Rows from block 4 of a small sound classifier, named by matrix and row number. Rows with one number belong to one neuron. Each number is 128 + 24 x the weight over its row's rms, rounded and kept within 0 to 255. All counts start at 0. Numbers have three digits each.
After each neuron's rows are labels from the 100 clips, of 14976, where the neuron reaches its highest value: "strongest on" is what is common among them; "loudest" is the band of the loudest frequency at the time of the peak. Only what is clearly more common there than usual is listed. The data: synthetic speech, music and everyday sounds put through simulated rooms and audio effects.
# fc1: second MLP up (model.blocks.4.mlp.fc1.weight, 576x192), inputs 0-191
# fc2: second MLP down (model.blocks.4.mlp.fc2.weight, 192x576, transposed), outputs 0-191

fc1.428:141150107134149126129152116136087093133147100151156161129114124187103150066150149115135095104127108146131119166130152152080131145182166073098105122131077147124139124155146154137150134104141077130079112083158154144127128129099110131112111110111096121100133150197092115132102144122131115107099152130116129161131119148094102121141134115120110131116147122130125146122141117134169100142176122126111133105122145115090136144114134178110147102116124116119142144126150101130073134119121106128155140113140105093147079077148114094107126077148103138117140155180073127115142147116148134114
fc2.428:125124158129127138151107122121136141159141107141103133158134089083134126114134129127163069102127126098140136129097116140151156077103135136126128123122136132136099132149151137136142122134128155155129092105137141140133079155229124139109129097105180149124142128125147133132119124119125141099150131085141122130126119140145197122121121107111132160031172147118133117114106120127138118157140119119119112106124130119113151136140124108154145141126133124086090134118143147117137123138153136097118133125236120143130125159096116097142132157138105112106139142157188070162094124153126153136
strongest on: everyday sound
loudest: 1000 to 2000 Hz

fc1.181:124123138135167123127091166090149128088093110159129140125152157167108160116121135135153120153143121146178129162149140113081174140099122135116111081133096150120154114106147116150131076102117104114142126109139117108124139094152116091127142160126075136111131093144118128152141118133113080118136080149128118127169127116145162108124144123093117136111121115124140137101116106147140127133208138077140170080142121135106155125121135170136104142124117114138120102105141143080146137147116098157103140114181073156086140106120120122114145092098092140166097152150094121156142144115178150113
fc2.181:146112126158093139140114122115154137142115131100137096115118131123112131083110121135129071162132128130138101102113116151147101107125179111120097148135113094130133155114109111113125074141129121116146086149152132136122117129075153179094109094167084127148114127129163132128205130111131125135190126123129117120140128143142134132133158103186115068156145140121138144132114126136125142139133113110113109146114127096103124087089149172131115165154132128127153142119144101137112136158137139048126110140170119111142113175126100120123125114133120194116133109140160164136042136138132120146
strongest on: everyday sound
loudest: 500 to 1000 Hz; 1000 to 2000 Hz

fc1.270:139147151126125153135115146128113120108116120152148134151154093145090113161154134132136137108128113125122141068145179148099117093149157106134162134130140147132144155086129148135127132054116135167108172179132118113139128130121131124111155092136097125121135143151129081163103083134114116148123096146137131143119132145144144117100124124118135067115129102125092121145134136146132129163126138168167095125135110124155139165138074166173084091126130132163108108129112128128140096131122112130088130134166161133097126126154090114104127101139126158115136158146091047180166140166086110096
fc2.270:146097132128119127096119125135086113118129084144125140145105119156108149169115134130122169112150149118133121128123144142108097123145084114130132151108132096122124148105124119112103137139118125121115171119120134124144169102068130121125150133110052135100146138131136113156133146134142121184102127159123122132119156148117119093129115133110124126240118136147140113162146095112124130124122092141132128114132136128134148138130126146153131114108145126135138145092120067140103139113126162208159108126101133111098124112130142078115134035101135139108128162118063164138180125121130154115
strongest on: drums
loudest: 500 to 1000 Hz; 1000 to 2000 Hz

fc1.134:121126095149104094135121134142120135154089087104148125139102176184136112122128130168153177157116125114151107140158116112093104134119114129090158127122161127085118146084150086119108118161129155136126127095150124116158148139128107178115146171173141115149121130168102123117094136086133068123120146192160150133121077142118117137131143134107129090115162136141118099132098092156172159152166110097084132140114115119133114099110164146145108118113117107143120091131153126120113111098109112101124129133117125098129161136155162112108095074126130173129133105142151092115176143129120108106
fc2.134:153144128111129144172131144115116143138140139118168152152116111093130134105116115112171132106102161089104133141065108127123124098152115125142168122127147071148109144168175119140176159127109148156133139114121124138142053101148133112132126133136187115113159116097134112121125124138132130158173144144136133131120127132114131122149131133139166092051118143167147087146124154132115125148119148119139102116125130122117105141138125100151120102144099128132160127149136119117133141128132136132156125126120144145120128133097106161125119187164137042095118111110217115170092141161142154105
strongest on: speech
loudest: 4000 to 8000 Hz

fc1.275:103149122127154162173090125133164128148120092125129137144133166132132123111169127162139126138180081115149134131115147144113153153112122143144122105105113137129110153098121102117097098108088091135160152110172163164158133101147106120108116124161104128089173146136124147124095100134149111115111149101142129128146115095151132123126152115135124160165145165104128121083145070155138122162136135093130128106135155099148101131107127180113108123143151130143108112080198145120104167098127100107174162120139116114100125115167149150064105096108120119149138154112104114103087127162161119148
fc2.275:138121129126129127137156132097142143122118185143153152135146112055129077095128146134109173118128154088090104124150140101136150156118138160135104149154127130122105148087136132126161155122137136140133156109116102141105138147097103179150114134109126136146150134071138127090140133168085124128147094181125139105131109146104155135099124152134126069114160127109126101126162153115110140117151137133131157144102111168151143113158110095120122158176109132125149125138083057130150102116090137116141144126104125139113123163126128175145122173153130174116111073120170178127163113141125138121
strongest on: band
loudest: 250 to 500 Hz

fc1.537:104100101138118131121088138155129137190176105132158135145086113132137120116111143111159106138125156074132147128123183161133128120124121095115155074125128086135194138125141165134130166132117101123113117112162169178145143186118155139136123115135142109131145131113160115135132153139113124129141154171156137147107149142118112155176129111092121134147138172172114148161093093153109155134055129140108126117107132099089158123135174131114130094113143128134108102150131126159120167129169133104153139156131135087148132115107055122139135093137143150124139129107096121144106132123129115108
fc2.537:153176121123113107144136136119143113119139129102098129147128101113152153153160140110130165138115111117141148136157137114131143105113189124153149090124126129141141090165136129147108096127118122122124118121106091132148110073244181143141125125121220128169145130157119115125117124086123128131116125109126150132148102114094117133117122151135114159108122136160119146136160128117124129116150139117126101181107130148159193098120153088109133140107108088162098123145109124130162100129134064138112115119113138136154111138128128114139114120106130103118126195178133107094127111146128136118
strongest on: drums; wah; reversed
loudest: 1000 to 2000 Hz; 2000 to 4000 Hz

fc1.500:098159138145173135147128139111098104189167090127177192141115104173139149102104150130080142107106135107168119149117177123095135139178192164150111126116118124123138128091122172120094142103136108110102116098140127135126134146115118137147125161106153093136130134120115115155124132096140091146145155154134153121157152125108132133119137123105137143135162155105163197170147146174126139165139108096133110104138158118152091122158115138085129142140143127135131138145156126154132142123148107153109102128137142132136131098126139077117084074143096140135105106166080136122111135128116136149
fc2.500:149090137133146126126128104124139121142147096142151127122125126123147116119148151132149106157110139139146115128106132158148098071115138137107138099133142076132159145176141121143129131111113127117132108123139134125148114170189085154159125107144144141131123139135130121124126120119131151097152146089130125092140115129135217106128140109133127193029133137069146126152101118161161119150144071137125157119128116125118209096165152132124154130142140133146151144107129144121135137126132101112112148134178142124121134109119113104118154119119158099143132212113170111138136115134118140163
strongest on: everyday sound; wah
loudest: 1000 to 2000 Hz

fc1.301:107104121159154104155135134136107145163151096123123150135111101147120162079139137145150155129088100148188104158119144097144140108128125147134145122140104131159137150112124157161131127095133083120139161131151150098118152150151133137134171120165145133081116132113092087116116141161148131152156107133161145122161103129133148110136105137110124113096120124117090157090145051113142092119122087105111149116144129107147106139132138170173171104158143117106129160093137102083097132146133168097168139149124115157129126097102147142131121084141167147148069138130128092149122114132107183153
fc2.301:116108144140135115128127128160138135121129182139089117149127098101134140074137119139128090122093129123093153133170124127128124222097156137113103142121119180135097119159133117119107123117106121122139075148113136118111255124114194079135141107125181130146144133162156152122143151140135122123105136130121100155144159131141149138100131153122132127030134102097098125126118156130097126117139114107128118135120125110146090093123102156151099132139142163115136133124157125132140113130139119119073111144137133129144126128116113120131122105130125121128126103129118142129108115108098139133
strongest on: everyday sound; dry
loudest: 1000 to 2000 Hz; 500 to 1000 Hz

fc1.395:090086120115182092141137153149103122165138111127136127138148104160135097114110145124141105130156134105136127143120151117150124155091117154138120136119122100130150149057101129092124107109116117158140176149174152145121148123143121116137119096163149147118114103148142122154165124125166095111124135140162078102116120148133169117147164132105114121073129145098106132140152123164153116143106126095096089142144120118146126141141081157140152158143148098153142146150192109106101143091138144112097103143122083115136117107090114091123126072118177155175094117128120117144142090118176154115
fc2.395:146090119128135141140118132157103126158172095111162126124109136119123099085165122123080153131156131152113134124091116124129134137138135097127131136127137113116080141128127120134145184111123122125115140165163136120141109129097087128166127148149099113084142110131085141124102124135096121123168154110141110131136117109132117114148129144115134162209108131115128125145087130182123144120104057146155126147117101136108134138139141136097127159124111120144126155126130102097123098124106102205169157130109136127102130107120130118114121094091134162125133248131144115138176128130125148126
strongest on: drums; dry
loudest: 4000 to 8000 Hz

fc1.426:152093125150133131132067143119191172154138113151143109123140143147135113104139106130161099102133144135156143116175117089155173143123139102116169125163148111126094147103159184160080120118182134169155117114157142154125100112111114113165114104139158149125174167151153138113105090126137124108112151141124126105124128103131145130168140121125141103107134146126124104148119119115149112138150153113135114118092150112119132092123125108110143123155103102131097137134150154148150169117152093115156178146163116150107159101078130166080115111098122113169111119147169068143137151131160142146
fc2.426:126136109127131123117129130106133115157108170123075114129107107106120125100153147146140101139107133107118140125092159127128124174117140134110122112140117129146166149139148116105149154135121151134138113128125129121140216120078132161061125138119137117143116137125120166067153127143154116117151104092127124129098129129127075131109133124140126191139129145156140118080104165095105125143111104138127155113125110111125106149160096111125152158163091128111174121135116115119128118124143121132138147143072146127110110101113103139128130121161148191119131129132096222106046119107157151125
strongest on: speech
loudest: 1000 to 2000 Hz

fc1.64:139099161133145180151107122171145121135124107132112145131120095151103141062116157156119128123129140139185074113120175119149168120107145150121132078168117119099146119112086150109179149101098131151078172148119140120099185132132140120125144090180125105123129129105111121107122149138152097087142115150139118188158136164123140128136152149126153153132111139104103176133112128121108091156161108144138110133112126128119066146130088150139151140150133146112141155095112116118132095127130171153096161098147092147125145103125127098106146109130155164119134122149131116127134085141108140099
fc2.64:132085129133123128153133128165152142119129147142081136156145126125116117073145122124096080115091134131165132146167100099134120080108114128109159138129125113132133127164130107144146111129158159134119141140107125118139197116170162100096118128132236111100095139155132138135131157130138129086144101101145133142155132123117148121145136142103143177052095135101133139090100131099130124121121121138123143125135105153098091171137114134109163157172159104121103125103106127145134083092108120098102125114139133136123130116121136165128132084128122116115135060143135075132118125096129135132
strongest on: speech
loudest: 2000 to 4000 Hz

fc1.214:097097111140133141132153134135101122164158141119108120101092137137108138107162114108132129145098109123153128161136123110105170108138167178135166097097122105157136152108091144132111104080095125110138118107142146130143127147163137101138183101132108102138163142125115113118158143092131080169112107168128127145110089103131114126151140140140093112116156148096109146090103102138132149167142089152126155105164127100101159142144127158114140139147150158131152136106132090126091087081142124148131114119118127122100097095124110101091091075111164113160156163158087120063150131097118127100
fc2.214:113180124104125108126105098119139138100124123091123094134134133104134114095120121118121093170130113104101108147114119124152118161112106123126137152134123119127187142127130106122117132099136175131122071116136145113161029127122080163128138098147114120195117138122125140070163129113133137158113114127133124086135139146125175125112107125098139055113144121147138125084105153132123124116151148136142108136119123141122088116137134043134147168154136138109108149151149155113114137116119091077132125135133118122131136084144120165141129170136122162118124111168165139120073115129115152125
strongest on: band; dry
loudest: 1000 to 2000 Hz

fc1.534:149121122098141165177096119136122143109103147094117122170140108163128117135115136103194098133139118122141071130144098175099124125164077142118141093119139154181109114102107164133121097121115134149164142122144151145118132125129144165138112142088137133141141166096123181139124164101116093121103160116141178104105134126147148151115135125123132053134179132112125106102151116144125121160124128147167085092148099123108168141148113122131112088109109134134151135092112177107115146151148117154167101120123106103130174122139109153132136118100121130120148156100121135148068129118106097136
fc2.534:119149146107145115112151129121124159123121135123097050117142139119138120144135104113070133133147103101086122118114145140148140129098118156138164125132126141103129151134087115136141136135124104128109090087130122116113155147062100172146134140133127127108115141121100119091144146089117101141119107105136157125130116126114102166125098134131156142146144125122142102078102140133135129127141140150163138082127112142181169129179095115101118142122132145124157095146147161124131132159102187193145122143095120133109144080131139149132134102173129140133126223111137160061131097108137108125
strongest on: speech
loudest: 250 to 500 Hz

fc1.465:134103105139158147176161129137126120119103124141105156141122153126162147085128154132136091143158137153127124112132084083142099137157141136135126101135152105093155164114080175123084110149107081123120118153131127116149113124156119130142072142127132168066134167110110124113092135112146109126131150125136132131123139106118142140156111171150166152060133122103126123144164093137124116109139108098131134126095155146162084146151117167125101086104128119124149114084167127123141137122141154091156178121157083129126135126067112144108129131157114154149090131081143134095165151110095131127
fc2.465:097064148132145129126119126144102091154149140116099208139113104074110126156131137128140124123114167075128134134111161122115147148130133138139095135120117133146070134160109147104145135154129142131136126112129140119127202146134143087074095103144110131101121144140156119158133117163150129113121099103131125133141128128139108040122133147124128177129112144159110143152119145080117117144121096109107105102141141125134117094140094150160116143095128144101117158123110072154099141149126123170176117144113134134144115157117126085129130094130109158112128135119077151161108162135136174131
strongest on: speech
loudest: 500 to 1000 Hz; 1000 to 2000 Hz